config.toml
model = "image denoising autoencoder"
dataset = "fractals drawn by 1,000 iterated function systems, in grey"
train_examples = 147500
image_size = 64
crop_scale_min = 1
horizontal_flip = false
color_jitter = 0.2
bottleneck = "denoising"
downsampling_factor = 8
encoder_arch = "swin"
encoder_norm = "rmsnorm"
encoder_norm_position = "post"
encoder_activation = "gelu"
encoder_mlp_ratio = 4
encoder_head_dim = 16
encoder_fused_qkv = false
encoder_bias = "qkv"
encoder_qk_norm = false
encoder_parallel_block = false
encoder_inner_norm = false
encoder_moe = "top_k"
encoder_num_experts = 64
encoder_moe_every = 2
encoder_expert_mlp_ratio = 1
encoder_experts_per_token = 2
encoder_shared_expert = false
encoder_patch_size = [4, 4]
encoder_conv_stem = false
encoder_depths = [5, 5]
encoder_widths = [96, 192]
loss = "mse"
latent_channels = 32
decoder_norm = "groupnorm"
decoder_activation = "silu"
decoder_weight_standardization = false
decoder_widths = [32, 64, 128, 128]
decoder_blocks_per_level = 2
decoder_block = "basic"
decoder_attention = false
decoder_upsampling = "nearest_conv"
residual_init = "none"
optimizer = "muon"
muon_scale = "match_rms_adamw"
lr = 0.0016
momentum = 0.98
nesterov = true
orthogonalizer = "newton_schulz_5"
adamw_lr_other_params = 0.001
grad_clip = 5.0
steps = 6200
batch_size = 64
epochs = 2.7
lr_schedule = "step"
warmup_steps = 180
weight_decay = 0.2
adamw_weight_decay_other_params = 0.01
Rows from block 3 of the decoder, named by matrix and row number. Rows with one number belong to one channel. Each number is 128 + 32 x the weight over its row's rms, rounded and kept within 0 to 255. All counts start at 0. Numbers have three digits each. After the name is the row's rms in percent of the matrix's.
# convs0: first 3x3 conv (decoder.decb.0.1.convs.0.weight, 128x128x3x3), inputs 15-29, a 3x3 kernel for each
# convs1: second 3x3 conv (decoder.decb.0.1.convs.1.weight, 128x128x3x3, transposed), outputs 15-29, a 3x3 kernel for each
convs0.77 098:109144151159151151167179174112074137129083083140140177125140174190131141141161179076223090115082145103123077165129096126097118136115094135150158130147101122125133101142139105173172129171154133104103119123138134132106104151079164112238160145195115131137152142165140117148094107125071140127141107110139137119137133104123139121170115220115096144151195161117146130147156140126150132156141141128111128158166136
convs1.77 108:103077106093118092057125131156138124169100143158127105086060099107091077079122070156152139180177208080054150165098124088130122136112135176165080123124117124087117096115153047051113066086125119123135165117152166151191074075078021075108116119092136130138110089145084130125131144124046176151158159168163158120080122175132065140138135114100136100103122095161134141174160119148107156138151120094132107090101123
convs0.78 104:110138164129144177149137176095146086099202138082125113112104114179158149146079128136138079167098106119135102124132092137122114152151139092151162106108126116113093193105153156085145198113138157099137180197143143100089168138155130115158104145146150138135145126151112111120155141120193084164188090141120117130117157122106119105170000095154026109115051103131121129148125124155114113139184116146143129140168146
convs1.78 125:054112137092137146097163103098052169129093146173043095037095079047115037093106092130189155158102119119155140153183144146117151145175169139180159155153156173149150144158123128163147132156057104127122129109107091100122114137119124129161088155145127135076133120103131149070101083095101094094147105090106075099083204135096095131135193110140132064169183108125143119121167122146134136119129115150106124146129127
convs0.79 099:193165113154112110149196161102134122183090106175150167175138116045053089212171141183169195100140054129083069153128134135133109107128123109113144171121167134171174038146084143144151133147146082093114119107113118150149069158112144164128075076118128120129123100130145129113090138121095031121122123151108101118062087093166131122093111152132148102076068130175122142154115144104100132169147161173117147110148097
convs1.79 097:125133143148139097113104092180136123197140109154145078158156096151186154123117123186198154162196138074118056163136137170142158176120187121130162121103127163169174113096124109131146179230170180159147188195155138177205105137169123091148150110201122133125148134111153125164139092129161129192083088137188153146181136130152111140141177151101129115113167131151133131135088105093094130137126180129137103126099149
convs0.80 097:156135149132137120135176131170161111075033149127181112134228106102163153119209111101185152118133148100162126115154165131158134112089138126145144118178171150112128130134131124148145134174121107134141117157119143136143165105195039062103166115107127135127109129128124146139142094123066137018061117164142151181168165174147139125134184144095059096078119158106076161124143140138143127164110199116110089105113124
convs1.80 095:128154170116126126134149140108130170127130160148144120091086096117086072111114055111087111108096131111113122139154130101175140105189109160177166111072090163117149080096095149128162137115153128113139171095159131108136105124150142190170044060115145131133159164138202190167157184150159185129125182103136138117144130146122137158141143163149120163146110112145160136136173141132129093120122125149115123072090122
convs0.81 097:128145122130165129160181136088109131071176085153094135165066171172087119144042160112229111176154146157168161139148097115123072104128105127094147139089118128106124185126109155115107174102110124048129090139063117103133113173106065211021187120063142121075159091105143133133089127057067124052057128065142093088109106117119160150110115136023122125034152151150119134151126121120162135118101070090103128092130121
convs1.81 096:088096134146105113164148125128128149175139188117140177064135106102178067129137073065061028066099061142084042116113178128128129092120080145180147134106090172163135106111102133215115148163086130142151162156162140155116164097136150168150158093161109110130117134129144140114215176170135114114188144145094129133129110145093179146162104155120150166168150109134086186100112146141110109171100125191144156197172103
convs0.82 100:146120119142093126124082114105074138178081226091071143077113081136176112113102106160130123181127159102138135126155099126117125127151130138146135114117121110114136223152134138071089196118088153073128228116159118097140158117230124089182154067218119127124127131133125124104111079087118077126126055093128133129132138136108136136111158132134150130116164136128150126118129122117144126096154132088123094099154116
convs1.82 151:131142169176177098148146118063241158067141098081182130137128090130087103159165132113071097129097106128137086166149129153097076119117101150122129148116133130087134160155067218122056142142100170144099136100125120160089115147144074137119088127093143123122128125148162150122156190145111171156132145132161200140107130117134138141128131134105129151125143131149118122135100136143090129125124149164128167140116163
convs0.83 105:134137173081071105116122139144141130123078114111096139097074141124209129125103137083187115139155140109058139105164101159199135186162144150120134116111130134070103136136144121150099119129106160141153112112106161151175063113021130151160094092115189168123204162087126128111127083104188123202064095143171158124178140139168106113131141076152107175156165152142120131113091117120120133111091090100106112089118108
convs1.83 096:151141123166127144144103137114106137095032081165165145095116130142108139148130139119157166170220151142121155099071113085122126086105156120091145126100141184125183143200169167140136110082121117155151127088136129106160129136131154143034173213151137108098123127119131100083106149129078100114103115102147159142151120106111098126089093076096166100172122104083091149112125127127041139141155157171158176154107133
convs0.84 106:155144106197167138133139108058067161150088134099096155056156104074149101095143087155154119139154112139136104103127103144132147115161100145111112100151117148111137175153123098133118201129122099124076114221105127110090145008151071201057090030119145137121137140115125120112100120074122110127136071118117104146136109150162137128171220121164199162120191094105110110097095129131120119065093109128125133113124092
convs1.84 100:119084119123107113126146129111153125093179153109156135149155192132108163173161169123130129135157087121131082101118116106124117106130140147113103123165093139082145179094106143141091089159141122107112159148123105117138152134166096209176175144172116132139133139146132134095141104107117094061145107108136119116120134151159127113090168135148049116116096073140148156145130145147201140146142110134159144125151126
convs0.85 105:087119075118118095108078138113125079167166174127133128188134134053059054197157190130125108053068129152155163147163183100141103117156132141126121139153168096128125166169156164094107000069035121152111116096131144152198107099067148240125089197089119138120128128111131126116132194129104180096092140127143142116070119131158147156189165164073083071124150164135128116119093109146140091176151132173105095135113152
convs1.85 114:185186117170156139167186123136080112148116130133098100132094089129138106151111114141133164138237171125142153137147146178161118123115132144128159107116096117110144180238200137136129129128060112092085094178099150131124143099105086068044164097155143126149118153137140155127095128137117115115073098126097120140105149131139146128090118132148146128086096102177112151155157120160151135129144126114135099095096088
convs0.86 105:116123121159129101133122075165146105162182211179094114153164150161113128076092099155145154255181255144132098079124136104093116165122123143126130192154125127154124210168138061056059152131119155137125156087160201166162090000070122234075134137094150154142099120114116132132116145136113120102148116136146161148126168136129145148218165162098160121165118112122143133143127150124152132058113090175158138139137100
convs1.86 118:096108120151108099127117151080117122063074112122097116132154135182119129121108119073055065018000000073059108156152105162121145147134157142137123141178087129133121131106079174190096174121114119089067092111095142123136111104118135049173212192141149137100167112151124134119150167129103144128099102158162111138078130084135121121159126098130104131104100089093147103106132132125145126124103144143130111168171152
convs0.87 102:121159102134162131122178147123109148082136126116093121129107119160096079063097114082154072033235000154084134115120110105161175106131091144170128141181152124176107199140182194145185188164203157109127182146145138088099113115166230000215098112167137176116114152143124113125143154131129121126162092116146135103134168134108088137118132203174144177144155178167166137145172131170142122136163084163141131116114155
convs1.87 099:158078138155092142146135111112105151082097129088140112147113143182235164195102194155175183223152182166148150122091185146135164104108187103129126127107092095171099107057098110045103113109127158118165099146093125055121102087095101146105129057092124165162154161181143142157117139097118128117154138105162158164119144102130101094082072106054121058108086165111110133090089141077090140146136118136115080141102111
convs0.88 092:133150117106093133110110141065161136164153129115181152130108091129131097108111134147088149124151108121066122118107134128161142115112127169148121115126107158131137102095100078080088093100112139143094131099129125137114162085159085192043132125123124121127143145157135117145143119115157104145117104146151151181142122182153177199098130106151130133128097103121108090115134115125125160131148161128147154161146157
convs1.88 064:122144118157155174137137162108132109082144148099158190157124136146174170146152156142132141169114141134124113156153177124133132114122115105129119089127095090091101140138100177149110184133129087082069121086098115072111149180173155193194125131179108148149126154133107086151126142102124113169163153155068099126057079082095124119132103091103088080110129105131172166148220199170213197127162178097131157089117150
convs0.89 133:099123093154184127122171097096120142144101049111137162123068110089153067115159124125120102108194102092135107123119103157246167140124145128147124098190124126124129125163159182164155120145162170158141135130118138129092073178147130191070093114080114132142142144138120113141118112117155120171087115112107081138101064126124059108066136134104119137077125139128113098116120094122106097085116088098124122126129143
convs1.89 072:124118115136047146115088089085105126061108174087086125150110095102082073185088111145179159151161128157168136138139123170159102108195082114182137132186137114087103047101130102102131083096143146205140114101062148083133106141095148167149180123171150092113125000124099079110131074125174026139148090145131037128114064092162121074171132153139106125131123141120068125063148057104035095129106117095150136146147156
convs0.90 091:176171164166171164147124146171079051026091091207097094118101123100090085099162173095154122027150092174074169119140132087149137159140123151126148164139133133155095127099123076136061060092111056060085090161129075095118121125114042119097063093073139099102153096099136119110178198177187158169173099169119113147126115112162147119179149110133159118062094099146118118123127122158127141162122139161150148076125098
convs1.90 100:129127104128110110113100121115109109123153155203179138148154191164164122149133147155184142159193213172150153150112113120094164166144148142086070153116131147115129132147167172184132125115110140172185146188190166205197154173147123163134130155119136122135127120085104136115110108106049047108066094065116134088165133123129130155112124106106098114094119112112107114152114108144127103140112111093097096130106106
convs0.91 099:134102149119141148194144225115114113060103075160055130173081128110144115124081179148134110185139135223135143182145110128140122108132108082128113129154119116137098068096053182214138133137113135115154096138112155134106123059177148133157090109085123131145105130168118133166105122125133075107139097112126143160149118088099142096082127106097094109104139178122128132153162163112114145107092107117097118091117147
convs1.91 077:080062071038082132130112083149168119141176124157197151126138112188118145168175130130124079181140125131123054124154108107138055113139112114126180098119145126100108121143134097067092150070148067179131147141140117181168126177173092089140166121155122099089108070080088107132130151165143175113166187169126159133111134109138165147112108119150177144154141134104131124098069123120074100123126120169154150161152143
convs0.92 099:133143139178146108150103132071127146093092036069108125096116160052115074145104136109185128164164141175132150143126151129132124136133092096096146126115161116084143095157124128112095134176101143124116120147146165133140091091118130125133130126162152139135130158150121150148118117183153079170114116142133103157104079121123116115081097152090125151109112114132111096162119152163149156157163212133155093096120083
convs1.92 089:119104112108114087096131091162143145204183157154165185161200115162138138151148111160132110151068087137098083138145182117156161154203156152137173110154126143139182149067093167140088136121081142173082148089146121160116083143094143145135141186159116088140090047102101082094098092109060104079104100102103125134122106156086134107121143125089156143104124097115108093181114132165150116157195136149099143064142116
convs0.93 093:162123117153121209141157166074056101106130178137067107159150111143143129113123118133104129167127127175085146088158177079131174103130134163138134144129144101119153120087078097155157088093122085168104114134159108162118101115171097130134134129156139134143101128151118109115118153159179102180171149167135153137108150145114134139088130135087140120103090136158151102138144099145133135181191102112126117142154159
convs1.93 100:137123126104130096084136056130137149133249180179216182133106095142107117176120074176153134147121157156131124136156157083115147132139207138122151105089105145112127120117125058093112143144129143136151116112160150109169083112107109138118089145123165182123100139138135137187047022044070111111140103147120156081104175105146145116112141153067101135101126136136142135138094106144090120113113118096109144135087139
convs0.94 088:135154134138158138165180153131125127184155106169117113139144105125110153126151106128139080144118155050079108138145135114128114086068105137151134132108160185141164126158165157159173153163093093151145095054128103130089086143134176040157117109142146135133165110125149111098116124097100161112089128072095124117136123123144182136101153163085119131143084103139155091131147104134137141122168178107138135077136117
convs1.94 099:164106085115145087149152119155144073122133087119194123115062137104118126143118106088129228152147126145171162169156179133163172101116102097135116134166172141131150130097135157096081103136115087149166122081140098088120107137090118131118091118142061106128158152116194178183139130127109092091135097124138134134113107155116135189100141109140116179123128124140106108134159159185150163158143188115156162101166164
convs0.95 097:131150134175176110100173136162165127169135201048138088237128146104031123163129154068132075113107084161152145146194175149164162154179124174134125175128136140147144143151174170221128094104109133132162098234152128125170063136013177043172100064168171153157134130146119119151180147088126117178148149150124149152130156140144129084099163126143161147105145151151107131173164122171146116113120139145154152153141117
convs1.95 092:123099083107088111124082095110107117078061086112051095141141115168146141082113118146125084128163140120164133097047115093038123125090121104167140053126131116097077083137179050056074070064111060094109033129082084118141121154154153118152146207124105140161124125102104108147148117098121108145128117126139130148120140105112084135104103115107103137111119117131144140202130119115157148100076043141120109126065077
convs0.96 095:088070109104115120154134144135230138128092113058136151088157096106161148095165112065153129070175085128082160121083133134108091119139108140107144146085119099070105084065119078162139117133102138124140089137066184220140069108120143085142136105137155112122127111153128137135112131168118064118191161186144136162125128145107084111091093124125145176132185104137120130112123125123109119096142097144130144085098115
convs1.96 092:164106109157104159188183154078163083106154091122102062098065114082096130149095077133143118148104138102096112181108163133150134086195163151162153161147177125117134125136127089132074128176124151061125107061144154127147141113132166162113180187160108101077114119129134142107086040100104085160133109152140144083143137059148071133145101116134124158126137135145096152150162149088152123181187171163174158120146143
convs0.97 098:126183141132139180158156128114117061170122231129123036192092147043168172177071110052178057105082099146113108170141139099115133118078146143120139168188143176145137174129152142207173118179150096104117152110100142131124176109178131190189133116247091104113086108128108080105111120143143092143183153156117138172160173157153132126076187122146146147149158130118103116139138152102085128180154178164165165070173134
convs1.97 086:104076124123132174117120149120123125168120173129154166119129109109104120085134094160122133183188149161191171123116117111128146115077133158150133104081133117109124108090136094107166111124126153173136174187192105178135097090069116136144153125117137148129150138149113151132105111106065120073104113135091081145102114160097122142086132144104064112114112088122060144113119126077090132154174116079110093113077037
convs0.98 108:139092130114175131092112059116073115146131131103092099149161120123180125131124115102126079083181054114136126152104119164167160189178174105121118127127139118143121099135111133106105054141114123147135108145118099102123063149114137117076098129100143138161137153139148162111104159145105163162114172103095120130125169222109187176124179074132210192080100068142127131111142149161133129155108106149148088120122078
convs1.98 080:127092108134147117089109116174157160175156126180160166105097112074117091096125091146144124101119106124101082112095100132162108097084087116138144124085077152129122096147114122180160139146147150084095146124144111119153155122130171146087089089165138112112146150132126122143121135138142138164114141126100129101124118068119180125130167157133167126108106100168116142108106103135151145112136136157203173157162168
convs0.99 097:122134062138119133182179173068093134128131082153042100060110058157135194115092107117133062144105117160106189119125127106074089127109082178135140143148182110104162133136121161133130050100056138153101113113095135148179120120070080030074135179088123130118115127104120133147132117116100117115113115115114169145121165127093137138095116111196165101090120125107117108139129118109124116122073109149153109192181183
convs1.99 091:153076125126134083163174112149114129163159111154121138156134131151153133133143157108136126148169158154224154168134119165169139149134143108132113107089125129088100193113132130112112148125119129088129140123146138110094094122103222134158196134153131140151159185148173186163187154130139186141176131134108133078126091144128141100140130152121093109131093145096152158119152167108156154113119079131120112139170109
convs0.100 107:163148136180091141163179126092093054206124157121111036079081091092095122120106090135155113131131106150127101163153099099141092161139090168132129113092095118127117142195120101143123202116082178154144199129121154183104104127107119241122087090115118136131098101140119127109133146090070114098054146087091133119079074117083090104027128072143143099054083055143117104153115075138073090131145118194175171108108113
convs1.100 066:125129076157106121189149109086069100099085086138075081111096056126096028135086117096107103102187192112110153150183146150103126117142114100112103111142096113121081136125159131124113141145165073188048107139097129159108094137161046103091097097155152121156127120105098111086133058125126078132138086156123130161128149149116068165137186116159151169166168155122076145121159104130105144155110129102117088108151133
convs0.101 107:132130132065091124118099117123140107142133118133179080176208150168174116147204182146152148153124156118085148126106078127138088160152131110171122106162106113159130124092098085092086103081106172158129148154154112176152128060093133041084127085101161151115150147105166168097125130065130163130133138133133140132139124111163139118095144108128121111111119065133144141139137110137126129199171132151178138162173147
convs1.101 085:096121166068111146107095137102072092188136117147140104100116117121082092105070061129150157117126156086109122143126117166135107190165090126140126132117097145138140126120162155139151175156189094135120113110111095084109129135129180162118090101122080095119098112101118122096150121128171131086214141095100148129135148114160138120185181164180171187151181147091099108099104129099118155155105099128084069128084050
convs0.102 095:100122102101159080134147152193128129126135057132122141163147118100151178229152169166118162156158124160086077107131157118137107139141144148137136104138154157147157164153176200137101153114109125119149173134193139163112128137092121111129106127157145118118116141137119132109112147132134196170074098099166169139157126162193160140123190146214130147140117118168105089116118120162156184135097123096145104129115151
convs1.102 093:123122135102144138133130112131141126159126117132148113102084086069084158119134183182196181137164107112103066156105123129139165138143162071095126173148140120144137122125137123078085095068098122083115107055104093099096097150114107115172100130104107101124106134125102141117089151129106059101140157186091153127118122100105115126151157107119102082111119135072068107155116173170156103143152128155159127128135109
convs0.103 094:074118074097164140109098110158187172209094086041193209062098142127095132105103149123177165170156142143181124101149126095148153130134168118151108126084093099104096161151114123173162119205148165145060071162123163122110117202000094122055155177108137128152116127161100129118132142147183120167151107109127162114157160139143112108186172177090171187167181172115113148125126125097106116211162139147134087116121203
convs1.103 111:115119109116108138140119180128157147127077085068115101152114130160143159178178192169167131070053038102058068139187126126114152130132182172136121162181124188160150084069119120114087135112149113176114076120106181130121128152159162162148187168163143132127197139154199146105145131113161142086125089150140146169137129160151098121098096060071058126147096033161158163118130144183105174107129169162124105150126084
convs0.104 100:111135097147136114154169149083156059034085099026143093159076101103095128208048144094117107127128169199083184114101130119144116140146155098137131123168137139136147148095146181111180160143148197201165127091108136213161157083151118164169152104118138129161129115135130127179094190099107224102097210043149173153101122165128149106128120152139031123120044092108136158112149131111117120131128104121123094160146087
convs1.104 080:134053101123133117122077133136164199184114203158173165161142121102255079159163099165106134106132137183123139114078130134121130110101169142116123099092094126107131089129090154149138098170145097122133149058096113102147164085176126121162119131155096130138088148099079133120124154129198130114092136162106108164131147122113092126161190159096154177144142142165125162117160111124120185170101085125111131200128118
convs0.105 104:116144125107156108172152136128202158107061107141167153126167129116141120129190093110123148152110132162125105155139105155133131142092130137111143172153126148130118090155128055255154075232126135091135129044118150056086124083141060206088132102104148132142138102131135109136128184104130116141159086133147133122128141144118134134092084069101118053113150105119121127122137111121145116145122157088145154088131131
convs1.105 129:143104097102130121164156161143087105134077166075097130096076086120041144115060109115126106176097119124117135164146152122091127155179110119152122145123125136164166094098130118103161100124185145123135154238147155158137168184181082129117135156121154122152153126148134180152121151130107146154072115113146159152114094122147151164184113107167110147216163157114124148081127136119138134149102145090157128117127155
convs0.106 102:120140145085103133163146145142142134105141162138150137137127165121120085162127130096182105107117080142094135164100139174120175133113135124124101123148145152160118153162120077211143114135158123155117123195125153083112119072088093117150026063080123124107127133101123137128139135121166173210113089115161118169125152156139111158123098106169185181108123175113089113122123137112109125142134154126147111111099094
convs1.106 097:122131105178117164116133117121140094117109051104100098113117132171095151070113112099105104151115144093080112146133128142087115131074141148104091173181155166181134072106126092166140102122128148123098117107124096078082173170119124161116149197150169172132110191163158107142150127106091130070140084136125110138084171133146181110093076101074123048179133151111123093130120117159180159102131097129151132129099097
convs0.107 099:112143105114149143158148175084092079051089070083151090148197140133135094158176129157085096148132116151157134135165176142154156107127135091120109113119109113095108112139129120155121092138091160155126117113134189165131115116139103040079141061136128135131111117138094105118093135092099149061156178123104164140134087098122152103146093133124081132159134156129121126134141138130156127099102088124151121150163127
convs1.107 094:112126174091124132127165149150106125255187213150167213125094131121054122123089071043068095076077090104116137105106119124134149110127169138105101116153146123136149121107119144189165112125124136122126130158137176165115169108148126128113122153126117160149102148144151148112103114104139119073061076145150131060187130147130111101141139150152131129122113076146062116123154142063073153148145125167127134185158132
convs0.108 103:130109166132129163144158145129105149097134214106113125108118139115087151125105135215124172174114112135103112157136077116125111124143113083114120091072126106121118088170122055166082149160064087114115113115105094090084168105168124138155118121148125140120122133111125123128139147126117155099140102140144124142178135188132089121082178151086134130070150135098077093102110109101094096110115115104122103070115118
convs1.108 094:099120128102133150104099159051092147054090105055161196099133176106102171118164187137076083107100096124029056096087102125110127122096085151127113126115115088147096160147141167161136117157173135166097127098148164134123103097111151143144124122110158137144068095129108122130115135162122164079124176157117117160097137117150120102115151143116071119131142122198149131158174137154181169105124161122205172149123112
convs0.109 101:100118132150098120122107095128119073107141082190150063084168104139124146079162139140135120182076177221084104110123124125159136112102119129133121153199150148133121070132129110210141107165118095120052084073072082120085203111166180180182223161180116140137155130126101090105091129089099150083089160101119169150122139139124137147106087102114064141085099154104125137089162133119124128143111089129071104151102092
convs1.109 112:133105104115134116123121149142157100229100125144157142125122172120138164101076134182195119175164061151137126156123124117075090139109079121103105101050128103115138124136117146115143120134172127111144137211156160138187089055088096112124085047164137145116161127125115196141143141110134158180175145122124115170170134080179152157128163164089180185142224199107130163144121110121112165120135124144134130167170136
convs0.110 093:135212158096140149140107076087058116132093051107065099127118092152135088094128145160061145094242123087183105138116139086164140121114143147122138098190146133132120092162123161000124099190102127103093115098111116122108162089204090113095116157139151131129143137153122124125121112131129127174091163110119118141149157162124137146099161098212107136123082145156133167120148133125116110132094095106166187157181114
convs1.110 112:126207133112069148061055094132171152236175164193219165132163172185152126172133128166163153118090113111073147142136160154161145164171115113105119169093152142132096146122125227077133114087082139164174169154188147081153111098136144176129094084106133115132119099086151106136071102080098081100092143129145188165155111141136166109110103129120167097163115111130152158123107111149080148129090176076099157123139114
convs0.111 096:183197169177148122148159081144134118146171118124100088107146127116055076126232117152159163129222165110188162168137103130095087138133113093130118096091096134107147103045085150112109083062100102106141140067114118147133210137211183080127103136205136159169127146137126133129067175095057115087154155135131144114106166180150158163093082114111115096122196120161156134172168133131111133176163219167089144171141169
convs1.111 098:191123094100129069113128090139121094132135079108127109145116094165152163113149165085030088135042079168093126132133124164151116122139090101146145105152121171192187181201178157132179181188181178132138167126180121156176122166132100122094102091052166123180137153111127119166139154139185203174109136173102164130135113158094144174129088150154146141110135160126130125129097096113114092133114118110112104095087115
convs0.112 101:069082109113135142103143153069047111091080077095110086129150123100144112092147097152094134041127068092043126119090110115072100122122133120085112104158081116111119092087099079117094139151182148142162089132102160211139109069065255183255050079036114101142134100133151107119166153127101109080078063086148128154153099147128143117189204144098128137144144150140101130145145123148126143110111127085114125089097135
convs1.112 124:102142100133142131166171163152146164144199164130222127168110145144128146103101122162139211187193222114190154145169135153210157135177156134096156177098156128138152136108131151129196155191142102076089109162164110142106195255203004000010114160111134154093126183115144146129141241158133200100074128113141110160140154143103112117129103131090154139110106100126128104108084103088111130169159157117137146134129172
convs0.113 098:164186122150159122132155086168145148128129078133174069113088119086139122131119146150126125030208051120138100128124097146112113127141131082131119141156161123136143206169173212088191107149153183114081131097103212179105093194104120181163186110178137131102123112106095096133107062134118125087049087084124092128098054098113111104105110129136181132161146143148128133157148157126132111126101115058096122101135115
convs1.113 098:142132127134123102167109123150092117098133111112102132118063081088098126134204163174150133184147129147173159134147106159149156168153137143123115129144111136117086116148132096088087116167050137109093149130133185127081127123147092064158056111093164134118071123111184136142154164151162098187160170167133119154138123160105155162089088127101060169132118164141138130155144154113202116176147170163151170121209183
convs0.114 102:141123109151132120166146125118107113166137196096125095196168168071064082214176205125119162226057211144127170107126119114151103126126138126130132123118145126108118151093135232167202161133111125111133207146208206132168066185069149255116074116062127155124125159095142145131128143147046081055162251126116145112106120105139129132088110118093083105185173129136121134129112126143143120115139140128135123111102109
convs1.114 145:108072114113114081120110136153156108144093134144138148135104102093199082068086111107058070070112061124147121136126114131106128163136141146125117100217111145113147105130101100035121114117114081075098083038108113137186156108197047022065122099116140129128114082127144113149102100076230190213188117155165133159120138114135140127130111080177100191132149164132142120187165184145120134126126114139120089112113105
convs0.115 101:108102152168139124169154131120148096230169184139139153128132086143118179087084083154130190255130255199160215139119112118121105164175148123129140165120164172151099110115125025076069094115102125161178184144186137133131106112064063199074129097103121117147114132133105120106156144154124161114126129103128122144111122140122137122167154106113119108125154107154141145131113129146150127115110102104140115118116084
convs1.115 122:097064079126119106100148089098082089104046077139084122161167150167155123145157101059000060030000000112066109132089113123187138140165152129149086147079125136122114148143180126255166138175153103098090101092117117104105181114152134121169131141137151134124152171137150164158169114109140087132130099127116132108139117147105120085127145144132148130139151098154097138098162087113101100186157135168130138127103133
convs0.116 098:132110076132128124189160144104145143116083123164237152149119125123084168095115119108137087204138172128190075159122156186196155164170160154123131117162095136143133091150130201194097116119126175167140134136131198172173158106181063180135084207117132115129104126160119137146093154155121132121118184147116134139104171128114103114104129094117151100152175102098167165119097100112124094099153113137095086151161114
convs1.116 084:130142134169124104113165152096061099098077115103134133072085100117161184094095100092087116082070070136090130105051068108030058055055116168095101122119088147110126137131099112082105175152101134139109131068079135154098075089120150145196103086167067120114090090153124104103114103113100072152124120149163106103075096126135103097153136132144101168161159148160178117181189162149181126119127132146096165109143118
convs0.117 098:147157141161113143136124121118107117143085156103163131097106095122112113053125079065123142041243094066125088125113134142130165170140143106155163099135127159134136173076143116204165133124149088103102095200174095153085095118117000186000144136201124111131134110163125120171107168089111154141179125147130119140089074129125146109105154104184146114113104103153103109125119094137144124117185100115129094110148103
convs1.117 091:084150131141100135093097064081156097105097097126188115136194179148127135175150189168092173089066125091048170124171144107142133088163111088109115092099137119087122113121083133143087150110150110090140071093149131101174110041123141251182157170190135075147097151162133141143141073157144114163145074110138120136133091109125085139123157104088119130106159144098106122114172089171151133115067132124071147130100133
convs0.118 098:103103089098101094138093118109135182118032115137190197099182148084121114144134109183120148145143107080231041121128122132127114124090101101097126129119116123106099110058123141106121100091118184164123120094118175206119113118089115173116097129080127130121118137133128129113163130065157111086178166125110143132123156143119138130125184103123238131127205146114113130124137138126137131159155118160177137168137115
convs1.118 137:121113102144175120181139170057091109057181175078134162103115125105104178092120141146161121150099143172155094160143118150148163146149163130157127150192128119101101110190145159138079137173152148135108100104112143139073138129135139079129161157126132101129162124137156086144111113071135132136126092075127099116169184110116082094092048134099049115103056114160135140089134173130110134144131125145048088121104130
convs0.119 103:162165148119165105100103137126051161149167118070073174062110130161156101137143103124086065195067185119099099129119123106191130132126127123109149125097165132121110197157061164122094083171110076163109174107104103183146116223021252000255076177046112122120101136115118121136104066133108156050165157104133120149126078113116081130090075087182185123173184120116119113151132136137148106135134108116182095117123138
convs1.119 087:130110200110094058102072060124088197110134154093146144154081078097112114115134165163149145129156163155105163135131141134075184108146160166123129089091127116179125158104164173079130183158160171174161101111125117158129107163157134098163113097072128161160107150114084137125106072120174108129113143138112124105161139108135084167100053050093115075234103149165124121125138112141140117120144093138099104134103138
convs0.120 106:151113126093115126168111110163100147088139140152108108123122115122103140107111094201146114138132177158108186151134102107160121161154151137126093151099164092101112081104112183195201195157142145130094161088154157122103134212117121085157125116143112114120108100115114147105097134123169227161090068098137133123132103116120142115096067116201196237171170133149150139105106124112113136138146171124113149131107123
convs1.120 112:152140119157194138111168141130117091155167105085158118130101142121120151099105143156141137103165156093098094155113104127090106107151133091134152175105120137166119106044105091067101123163163123082115092099141095086085143110151107131166117083089157115131154154173123129114162131147104077133092103094116152126172091136144072149104097087074069090142172132140137164137112142119132077112086131111113103063096070
convs0.121 099:156211174148133110163145157137153126097107065035115132157108146165177139175081132113181159060255091123129114148140125107123171131110140173123159194106121145117131159141140219139155144178154188207209242169161173157170119138152089127137134099140134102122138138098139147115087107106098079146120118099138148124137087093153126118103104087067073121078143136134122106123131125150146106149133129135124080130154113
convs1.121 083:118068110180103117164040100105154207136116143121109123120153120117172112126141157115035088100031048178135084105097138106089169084125124079109167117123123146168142099075106107110137124137123103076103092048049112063088151132194201171178079086150108117136118096091103130118123106135130091155149127156100124128159124109073127129083096148103149159103116137096153112129089122151146087132110126184099114132198127
convs0.122 098:179129146130083117109149109095065185147137119086000165135159065233158140109181163059097085105115122164064149116138095152169114084149114144131174098149135134117097127149099219194102182181122083117172085120103134159152072255198174112136157065135126147124104111128129139135147122187124155149172151238134141157119081119101127143124135061144148120097193161143110136143121100156132122141127140120129142149143163
convs1.122 095:149131094147132136104099069124210182143237176093181155040064035070096004137071030107163179140162220150193168123113100103150139144169117116101123109109082135111138165120086166084052183105068148171146138154137109161163131201157135111191036077124153137112167106131142162147103072077110097090133107134110166140130177138136136139080071095127110105180123100130118092170126125118128069126170113140113162124119125
convs0.123 100:106092093066062093105113161113087094190238201025000013123099122125176137107164060092204101104255130054056069126112130122089119140117132119132120119180101126117108058119093138216199127155149117135128122174141111139070100049146062000045161142216139117143163112128152129132134130147192114179184132192165130112142122135137109129121136132185179206151142131123129141141140143123129134143135155133131135147168171
convs1.123 141:153179230185197191201133125149154199093138103096109122121138120117104130129148163185195205067000071075022077091140083138101108115119148105131099100088140148096136119126109094099071124152165118094161150069107143142167116118105189255190146191150120150125094153069101144122075063099116082112098136111122113126114098109167119105121082116114064057145142097145175125159083180118120150129114116094115088138125128
convs0.124 102:136206155180184173106165108066113111050123138046100070083196130231118191122196154137118113113131127134073107131136111145172146119133167098133136108124159108129085175128113075192128122123073143127121224157129105181096131190104187213149136137141128120111102092106117124083109123145122169069204230212145142134151103107112111141175141142123112130128161145146129123138125113111103108120130101126135109120138097
convs1.124 119:110105152065086069090113126173196214177176174151187193094025053083106066112057119163144175156109165136110164095112142114145161133150119138189169143121166107134139155138139095128101109110145114085103154104109132153110155101120095098072109095101167136158142097106113163111041023027120088077116113112081151089146142152144119164093137113150123148125122098142154147143146114111128127180132154154188160171151159